config.yaml
model: "image classifier"
image_size: 24
norm: "batchnorm"
stem: "deep"
loss: "cross_entropy"
eps: 1e-08
precondition_frequency: 50
adamw_lr_other_params: 0.0011
Rows from block 2, named by matrix and row number. Each number is 128 + 32 x the weight over its row's rms, rounded and kept within 0 to 255. All counts start at 0. Numbers have three digits each. After the name is the row's rms in percent of the matrix's.
# fc1: squeeze-excite reduce (model.blocks.2.se.fc1.weight, 24x192), inputs 96-191
fc1.0 013:121045141157129167090188102179144120175115093109075107122104066106162111169153124136077112140086116075138085103090140116100101170094067109113105169108120140190185083092158113117073113137141139159142120137162108151071115094148137112082104067087117109095059089097090145123131096144090121096
fc1.1 020:160136118086135104164121145129161158168144125185130134112123147173119118127075099130162104152103185089154105112153134026103111180155061119132121155083091083159099165123130121120121098166104112121126124133106094160125099072123141132094184118095083128107086173128120080108131143175079098145
fc1.2 099:110172123114117141126115085065161114133169175122079107142142140127041147105138147160112179138189126147098136113080175202121173100156082136110145141128071115144124142086128117125110140127131159096087166103139119155126148141128142157142161144142151124157069167131061062156156122136131163141
fc1.3 131:147111167174063107131160161166111078120098145110101136131125120089118132175113142134200179162154081113143105172163117078161110191144077087101116141087149142101106114189115135154181095185135170104172112112129109132160123125090118149148110136128117095134171134131113114129162154134183121182
fc1.4 102:123125121171114173128099162091039139133129152126191196149128128105171113085172101117148152106149180134136143125207079105125095110123138118123132154131117170162107117203120128130105189126120107120107101167084146129084132124096126066091088095135168115182194161162167169110133088186116171122
fc1.5 117:100146092098078157097121009088110104128153128136142191118129103138144128104126088123143143100150162105103109141131118094143153137111159147099185131152038111161138107082110151133115143083143095155131119149101160115126158154097130122179137139167120142152057164149099106100180117092102210101
fc1.6 144:115161127142078119152132240119124135138146142110104127116148156141102131132140174151104103114112131138093165123220141093119118095105181152146131139147219152096117116205113131154137100115124155105134135099132152147111144121096131067126218109167113132125175175166134117147107097164164126128
fc1.7 097:136107160166154125140151143188164100143111151161185106152127096101147088191137125115070181118122145149104117154179111104082126077082104169124134193255085104125121135132088150155080117111120105121129115093128137096169102106096144114133149120163130110148043131151103133117085127138109102117
fc1.8 095:104115094098121146115092113086180122139107115164113138123125145147128170115102086146127127094190152135126162108082104138129158085158091177174119146147085093128109143059158141115106118130129107192120165141106191143132146181081156160186080122135146117143066130112065107113154148034131163124
fc1.9 116:142120140180093118083121174075038160069159147112155152172137098091159090152142134113120095147128093142121114088173142079097127113124140112133135136183186124145119169223115108111114126156157144155105096118093121132159130145077168088121084131117156082139162132164120143110090146173096133130
fc1.10 095:091109130128133091181165177137174142142142133069097056116129141133089124138155173105151121145147092143126166138143142195107129154170148162143134079115184107053106113142116059145130084126116147077116153099153074169134168140160149160118175146092119077121148144151096131194137150137187124147
fc1.11 098:103105103093168094165121117117239150131166163131086122146086129155077106093145166085116119141162055191107128114072150209155144114149164151163124132139109103171162118089116084119106106079136144115098138152175105148118106159137176125101139078149138117040095126129062073143145110073174087128
fc1.12 096:174092146134222161147158087146142096130123070241113135138156119163167140161159097122120080104157138127152153135080109144113152106114125094129106164107071125186138169065105151138142178130146121140152115150106142102148086058151158115132131146111126098173097111147127193140119105128090133112
fc1.13 124:100170118124150097169146156170209142121174137105081103093167149170099152123141181134142154119112130140107196152152146155157121179135120142142147116149174127095111105127135148154159101122057121145077124151127137152080126131126101127145205133179093137183157113135172085131151112117158130166
fc1.14 088:181160143112127197140086127176150152122139161177181192143175138149168170139077099112053208126083125101094138200107173167115140133092097142167139138168071109175108056100177143094121207128113109203114117129086188087102160144150115095121103109139179106164077109148180141120102151114099142119
fc1.15 093:148139156186109118123145112160143098139131128109138118133136104117130148120128091149100235137124146127143135181107125055133141194133134136133115160117111103115124161112119203105102153121199083115149150080100110126169130162147171104113108159104152121136061142133087178124151105160061117135
fc1.16 010:126094125118133152125082155076137109092145155138076137139085173093102075174106112108104080100080177152093129122095101108138118109105104099137085179134135074151156096166159143083120080158091112094166100095086123128095089133162111166108116148142169102084131133081119177124116156150102126169
fc1.17 116:172107121242077176103116173114114111087130154105200138155134123143157092157115114117144214184139124098148138184149149114166111141125116122127124130143154139142150162196070165114135139218125193129153127106117107141166121141140125144147078128114142098114106106139101092152142170183126140175
fc1.18 106:096109169126110144124128090121144189162125141072086087107140121140107137141127170144134233149140122137090179185109156154193150192124091169143149129156054148099099123110124156142193068089105164121117123128139119117119141183107136182155077126149071144200057120138055050134162075136145140149
fc1.19 081:161060115061136186129133094140169174109122122140153079130095135105107132101107127147052142130112072082129112165053120149168124164153097123094075154103146130086155099101123119138130095178099078162168091129167139170143120159152117176127160175145164084114172119121223080172127114084138157081
fc1.20 109:100124126118143090150153072115173166103135152109117123091155157110120114100140152163132159125168125157130147150045155205161151156182107167119169076131115072130143130052142132118145083064106147124117164113139127149076149115138152185144148108085104084141038148096093080130144080097171202150
fc1.21 092:174081183150123168117139175121202183119134111131173097138109149144129130118107131145098227156105113116141125131095118143165115066115140162095074122109173155102176188132137108114115113180096108106137127085158138154137099171129132165081201103110143149081141110155129186174096151152124113104
fc1.22 112:145173171115141140128097135127075159139140086136117179141143119154151185116101128135107090135070151152120137138167076095088133125081229111115104110193100153169090088204124137182127169081132092157095104142083167118172141101073139105150107082125123163183139155153172205101158081083082150072
fc1.23 109:141112122110156108133128137141104145121118136198155150146135086133162095160154124094105131063134124199073085101153112163103135088089184132093119164165143110115117118128127112109089139097147098128132127103085153086172120142099169102132153149111155132101180120145199189110071160121102136105